A small segmentation model, trained from scratch.
Model: encoder arch swin, encoder norm rmsnorm, encoder depths [4, 8, 4].
Training: soap at rate 0.0011, held-out accuracy 97%.
Data: trained on simulated fluorescence microscopy of cells, 195000 training examples, 0.9 epochs.
Rows from block 12 of the encoder, named by matrix and row number. Rows with one number belong to one neuron. Each number is 128 + 32 x the weight over its row's rms, rounded and kept within 0 to 255. All counts start at 0. After the name is the row's rms in percent of the matrix's.
# fc1: MLP up (encoder.blocks.12.mlp.fc1.weight, 768x384), inputs 0-127
# fc2: MLP down (encoder.blocks.12.mlp.fc2.weight, 384x768, transposed), outputs 0-127
fc1.694 122 [ 75 128 195 166 123 125 108 174 149 109 167 125 115 154 110  16 166 127 125 152  85 109 170 106 121  88 171  96 118  84 136  81 107 131 165 166  93 140  31 131 189 110 131 142 104  58  82 141 150 125 175 106 147  94 114 148  53 131 133 117 120 153 188 126 163 147 103 184  91 138 156  80 138 128 175  62 178  93 129 118 174 134 160 156 110 112  99 166 116 110 126  63 189  93 152  43 144 131 142 122  71 150 111 106  84 162 147 115 105 163 106 149 148 121 150 151 107 179 130 149  87 102  97 108 173 161 118  82]
fc1.695 082 [171 130 130 151 136 178 125  98 145  94 135  99 163 123 142  97 146 121 104 139 111 132 126 144 161 115 119 137 126 143 130  86  92 134 189 107 105 145 140 149 114 126 139  78  91 138  86 119 120 153 128 155 180 156  62  90 108  92 151 107 145 157 165 102 140 186 119 136 151 127 126  82 148 186 122 163  74 136 164 153 117 112 107 165 122  73 158 166 134 119 109 116 165 114 129 169  91 136 116 143  96 112 144  79 156 152  88 112 130 113 113 118 220 153 160 143 108 111 110 145 122 193 100  70 131 125  94 151]
fc1.696 107 [158  91 165 204 117 117 126 157  73  97 143 162 171 166  92 110 161  95  98 110 133 167 121  88 151 138 178 124 157 110  68 151 123 125 204 107  99  86 139  69 131  87 130 128 132 136  73  98  99 135 128 155 158 144 108 120  99 148 139 110 169 121  37 133 142 132  88 134 132 146 152  73 110  97 176 163  83  69 124 129 126 141 136 119 141 129 166 121 148 113 112  77 133 159  97 172 142  76 189 112 160  96 138 142 108  54 147 104 152 119 107 107 164 108 111 161  96 133 146  87  79 122 109 103  99 103 164 178]
fc1.697 119 [153 124 138 113 151 122 153 175 132 124 140 122 161 172 146 120 135 132 131 141 141 103  95  40 128 139 117 117 162 112  73 135 116 150 197 125 148 144 111  66 214 128 101 156 166 191 103 139 128 191 145 112 148 138  95 111  56 132 126 100 180  97 104 144 137 157 114 108 130 127 142 130 136 176 132  96 144 133 131 135 163 154 142 141 108  96  84 127  52  82 104 107 115 125 162 148 148 119 186 160 100 141 147 185 136 158 110 130 127 151 120 157 102 183 137 154  89 175  28 143  92 137 104 155 134 153 121 162]
fc1.698 098 [ 97 149 161 152  92  71 174 127 104 118 109  97 116 147 134  85 158  99 127 119 141 153 183 194 153 110 116 179 126 145 133 175 126 135 125 151 165 132  87 160 150  93 131 149 170 189 145 172 151 144 124 154 139 128 180 112 146 167 170  79 132 121 116 194  91 104 113 161 128 108  50 121 163 146 156 125  67 144 172  68 132 156 167 153 131 131 153 208  89 115 134 202 154  99 152  94 146 138 151  95 112 137 146 162 131  66 119 212 176 128  95 138 131 120 157 105 104 140 105 100  72 154 182  58 141 152 103  70]
fc1.699 076 [180 101 116  93 117  57 125 138 150 126  94 113 122 184 113 104  83 126 110 118 221 136 170 115 147 138 100 101 108 132 122 105 169 127  88 199 130 134 117 112 139  39  99 134 158 164  95 112 112 136 102 115 160 128 106 100 118 151 154 149 129 147 125 132 148 120 164 150 137 151 125 159 158  91 129 153 150 150 139 186 153  95 157  91  94 114 202  84  66 116 111 171 121 160 165 100 161  76 122 123 104 163 157 147  99 150  85 139  78 142 151 148 111  28  60  83  76 101 171 145  75 133  65 170 179 100 150 105]
fc1.700 093 [113 143 144 139 134  67 132 111  75 127 179  56 117 127 106  60  68 116  98 119 128  86 110 153 119 118 135 101 103  88 187 153 101 144 137 155 181 182 113 161  62  48 117 151  83 140 107  75 171 116  76 164 148 146 179 133 162 109 133 183 142 118 119  99 162 164 125 157 122  85  88 201 138  87 142 117 115  93 131 136  80 117 139 165 113 151 103 123 107 172 118 107 137 117  97  99  56 115 133 105 112 123 107 113 117 163 122  63 123  92 101 125 119 101 189 105 106 136 148 129 133 117 125 179 169 131  33 103]
fc1.701 093 [107 120  81 167 103 118 124 141 207 139 101 147 145 104 136  98 197 151 148  93 137 104  80 129 128 113 177 168 131 144 172 133 107 174 128 110  68 133 125  97 143 200 117 127 119 138 108 104 125  94 136 119  97 134  52 107 136  91 131 122 169 136 137 148 121 188 179  93 174 130 114 125 162 142 149 162 163 100 118 146 132  99 125 186 116 111 135  77  98  67  62 171 129 109 140 175  87 114 138 117 107  83 154 111 132  89 115 117 128 118 121 112 127 164 157 137 108 141 148  97 164 184 144 101 127 161 118 141]
fc1.702 091 [150  74 176 201  82 147 110  92  87 124 106 130 168  63 132  75  97  90 166 135 116  90 156 130 125 195 164 123 127 120 107 141 134 158 125 154  79 136 155 173 142 163 166 138 115  76  69 112  59  86 116 143 132 142  58 101 200 119 134 119  58 166 100 188 116  66  87 118 124  69 113 123 135  98 131 146 135 130 110 123 112 149 137 186 110 172 107  99 119  78 114 140 170 143 140 139 151  99 166 107 122  95 140  87 183 171  84 100 104 130 139 142 156 138 114 132 159 131 116 146 180 148 102  89 122 103 160 137]
fc1.703 110 [ 65 124  97 123 130 145  99 130 125 179 105 141  96 169 148 149  58 151 105 120 154 170 166 136  74  38  92 119 147 109 118 108  73 110 103 104 161 153  86 105  86 117 141 130 183 130 130 100  88 125  66 103 102 115 107 153 138 124 142 105 131 107 162  92 159 177  76 104 118 103  79 180 101  63 181 148 182 155 166 155 162 123 149 174 111 174  75  69 117 156 103 103 198  89  83 174 134  78 146 122 117 130 109 117 145 137 102 101 182 163 114 120 114 135 127  85 136  85 109 120 111  91 154 168 140 138 151 131]
fc1.704 095 [171 123 134 131 156 143 134 150 108 121 103 150 167 160 162 140 114 145 205 121 112 107 212 165 146  96 136 127 125 122  59  90 107 144 135  30 163  76 197 125 103 145 119 124 123 163 151 101 124 152  81  53 153 152 120 107 167 110 130 136  74 201  97 171 150 132  99 136  92 155 184 144 112 162  95 118 135 158  90  94 150  90 116  71 158 158  94 105 189 139 105 123 173  96 112 145 109  93 106 141 105 116 110 106 129 162 135 141 112 149 112  60 151 138 128 163  86 179 109  85 119 165 114 134 214 149 160  83]
fc1.705 072 [165 113  87 117 136 127 180 152 136  96 125  90 152  88  94 139  65 120 131  91 176 171 117  94 121 142 108 133 118 163 162 144 135 138  73 126  99 182 107 126  95 142 124 133 148 121 112 102 127 134 135 117 164  82  33 166  95  83 180 155 105 147  90 134 142 152 160 105 113 114 169 163 150 147 114  65 127  81 152 125 171  73 191 168 119 170 217 131 103 172 149 170 109 147  29 124  97 107 188  22  84 139 206 174 121 102 133 120 136 100 159 137 125 151 144 167 122 107 129 132 132  90 141 113 124 100 129 102]
fc1.706 114 [137 135 103 133 139 191 150  92 113 112 143 121 110 122  80 129 137  80 155 150 140 194 132 101 101 205  85 160 116 123  85  58 137 103  83 144 112 123 113 171 164 154  81  94 159 109 128 130 110 129 119 142  94  86 139 117 104 101 193 138 149 104 144 152 130 167  45 200  80 135  63 142 179 195 187 137  86  98 151 136 142  84 195 117 144 116 121 175 105 149  79  55 158 144  80 103 121 135 117 139 124 107  78 121 136  71 143 138 106 101 190  54  94 138  93 131 167 150 146 152 145  98  98 158  84 112 124 152]
fc2.694 125 [119  68  75  64 187 167 143 112  95 130 101 122 160 139 124  62 174 192 167 128 187 144 148 185 115 150  90 151 149  72 175 129 136 129 155  81 152 136 141 189 122 115 128 146 100  90 132 144 103 105 113 119 139 164 126 125 140 115 154 164 129  66 101 116 166  59 138 104  65 136  79 104  96 162 133 180 159 184  79 158 116  65  96 134 145 145  90 138 136 179 140 119 109 177  97 150 124 128 114 141 137 118 122 123 137 101  86 142 133  80  95 162 114 169 117 126  90 130  76 140  97 101 100 149  84 120 151 128]
fc2.695 064 [188 189 144 171 142 105  98 166  50 149 148 149 173 125  87 117 103 118 103  88 117 130 154 135  77 100 105 144 143  88 158 154  97 123 161 132 136 149 154 107 101 145 136 103 133 159 119 102 115 161  90 188 119 169  87 127  73  91  72 137 143 103 109  83 156 119 107  75 170 133 145 114 133 178 160 105  80 106 122 122 150 102 122  99 106 172  94  81  78 148 138 120 201 113 120  81 140 123 174 157 162  51 142 156 131 128 177 116 134 150  98 156  75  59 109  99  90 135 158  57  92 151 135 138 142 109 128 138]
fc2.696 117 [162 158 156 149 157 125 120  87 167 151 139 121 124 205 103 137 109 162 120 118 103 110 164 111  99 127 124 133 137  91 128 107 151 112 121 151 131 215 154 119 104 129 152 165 114 135  92 107  70 123 113 185 178 176 108 190 156  90 127 128 148 115 118 111 111 118 139 135 155 106  87  79 161 144 179 148 182 127  88 115 137 177  97 107 142  62 111  60 171  96 130  64 144 151 203 120 116 125 147 123 123 150 107 128 116 159 134 172 101 121 113 171 131 112 145 129 159 162 126 168 125 133 151  72 165 107 116 110]
fc2.697 147 [130  97  77 158  97  99 140 132 155 118 163 138 131 128 144 155 148 183 179  80 111 110 129 192 166  87 100 186  96 158 108 147 142 194  87 165 151  98 156 156 136 181  90 149 106 170  79  90 120 128 175 141 176 141 171 114 168  95 136 171  83 149 133  58 154  51  85  82 163 114 102  84 133 118 127 133 119 174 201  88 136 120  76  98 107 167 143  87 135 180 119 190 148 179 133 141 138 169  77 106  93 142  72 152  95  91 119  97 166 136 135 199 104 117 132  95  54 127 130  98 179 176 128 122 102 134 135 160]
fc2.698 089 [139 161 130 166 145 119 106 103 126 150 152 123 129 160 100 145 130 142  50 126 155  70 170 123 117 153 123  45 128 158 108 172 152 110 157 124  95 152  94  95  73 154  80 114 137  58 109 165 128  90 119 132  82 126 102 136  77 119 129 131 138 134 160 157  98 106 139  96 104 159 141 150 156 137  80 120 172 111 134 160 133 107  98 110 106 168 120 102 131 147 113 120  96 140 158 181 147 109 127  77 120 139 161 121 109  99 141 113 138  85 111  68 156 139 144 131 144 170 184 136 136 144 144 166 124  89  96 162]
fc2.699 082 [ 99 143 153 145 113 167 176 166 140 109 141 110 100 125  78 113 119 134 160 122  98 128  91 133 157 108 130 130 130 140 111 147 138  98  71 198 153 137 153 134 143 184 103 160  98 121 146 110 146 107 150 137 125 127 104 139 108 134 152  96 139 132 167 101 163 166 161 116 134 131 105  82 145 173 132 166 130 121 109  86 140 175 119 109 127 123 124 145 130 117 105 129  82 117 111  92 139 106 135 202 161 153  88 146 118 136 108  94 136 155 179 185 139 139 173  90 137 103 114 112 169 117 109  90 129  99 118 101]
fc2.700 089 [ 72 146 129 114 145 156 133 121 183 192 152  95 126 110 113  78 168 103 157 113 104 162 146 149 196 101 122  90 166 117 120  70 137 126 150 188  53 124  92 133 179 159 108 173  75 161 185  78 109 105  98 175  94 140 131 143 104 144 121  67 110  95 176 115 149  74 169 151 122 145 122 117  30 123 185 147 183 101  95 218 101  81  89 170 103  87 128 184 126  81 134 102 102 136  70 139 150 134 121  82 127  63 143 130 132 118 110 157 177 174 138  78 170 144 107 161 100 131 126 154 110 107 112  98 135 116 106 147]
fc2.701 097 [ 86 136 104 120 126  92 135 119 121 126  96 115 140 135  65 155  95 127 138 153 132 141  74 182  59 169  99 151 147 169  77  80 121 144 168 144 108 113 145 118  92  99 202 212  90 107 119 120 144 100 119  93 138 186  78  97 123 135 175 137 181 109 109 106 145 131 112  88  88  98 109 102 157 136 116 107 116 131 161 131 159 161  88 106  96 121 123  76 169 169 134 162  99 158 122 127 180 140 110 195 105 129 127 114  89 139 106 153 183 173 134 201 143  71 142 154 142 100 149 119  90 147 118  87 133 102 152  54]
fc2.702 077 [ 99 158 151 163 129  98  84  94 164 139  93 143  94 151 125 127  71 145 124 126 116 139 170 122 135  91  70 132 113  99  93 115 111 147 135 103 169 153 130  96 121 163 186 119 132 109 155  88 121 119 103 118 149 134 160 176 117 175  78 137 131 117 105 174 130 191 182 142 132 148 154  62 118 128 158 166 122 142 108 138 162 134 130  79 132  86 187 121 128 107 135  71 158 154  68 143 131 111 154 116 103 167 172 137 140 199 132 154 125 134 138 129  89 129 167 129 139 136 118 202 177 159  32 175 143 180 137 143]
fc2.703 105 [132 139 121 127 150 139 124 160  72  99 165 132  87 129 125 103 117 140 156 135 192 108 178 144 134  97 147 158 139 118  73  91 142 115 116 123  84 109 171 177 148 173  90 135 121 159  76 140 119 167 134 153  89 126  99 128 108  99 130 127 106  92 111 157 207 177  94 200  97 148 161 129 143  92 124 167  80 173  92  91 109  57  80 180 152  73 141 180 114 123 124 112 112 107  71 127 102 112  97 204 156  65 117 135 146 128 147 143 128 159 122 208 126 147 114 163 120 178 140 169 137 120  98  98 189 109 130  91]
fc2.704 090 [141 140 183 101 176 132 137 141  81 198 166 132 100 174 111 210 113 153  63 178 134 159  93 147 124 176 105 186 159  85 153 140 112 144 104 122 150 179 140 126  95 136 133 111  97 151  62 103 118  86 127 141 118 135 173 110 156 125  95 126 143  98 105 107 152 168 114 144 190 117 131 117 118 129 149  64 122 123 151 152 125 146 138 188  93 105  68  80  85 112 173 142 181 177 134 182 149 184 141 171 188 129 103 158 171  62 156 148 106 133 128  83 124 141  82  90 136 177 129 146 107  95  89  97 104 147 178  68]
fc2.705 081 [ 95 140 139 130 113 152 145 160 132 123 136 102  84 140 130 105 128 142 143 128 113 136  91 106 160 112 161 139 136 132  94 132 176 132  79 205 168 125 142 178 129 135 108 203 115 159 155 113 136 124 115  96 169 144  92 105 107 116 139 116 155 125 170 104 126 147 160 139 146 139  88  79 151 130 158 164 116 126 132  73 128 190 155 143 114 131 115 126 145 145 107 150  91 113 124 103 121 122 111 193 162 132 112 162 143 122 103  87 102 142 147 207 152 139 168  86 158 102 124  94 128 134  93 111 135  89  98  96]
fc2.706 127 [ 78  96 143 103 123 136 100 160 100 114 109 155 146 165 101  91 167 141 127 133 140 116  85 154 220 177 172 152 115 156 170  69 134 136 121 187 110 135 131 168  76 165 134 128  78 134 135  71 128 101 191 142  88 109 182  98 146 110 140 142 132 127 154 134 122 194 133 132 159 140 115  89 147  86 115 107  76  54 166  94 135 190  57 115  63 112 134 133 157 110 188  80 110 149  75  72 108  99 115 190 166 169 196 112  91 117  78  85  83 128 123 153 119 139 125 100 121  63 146 182 100 131  92 131 171  88 108 135]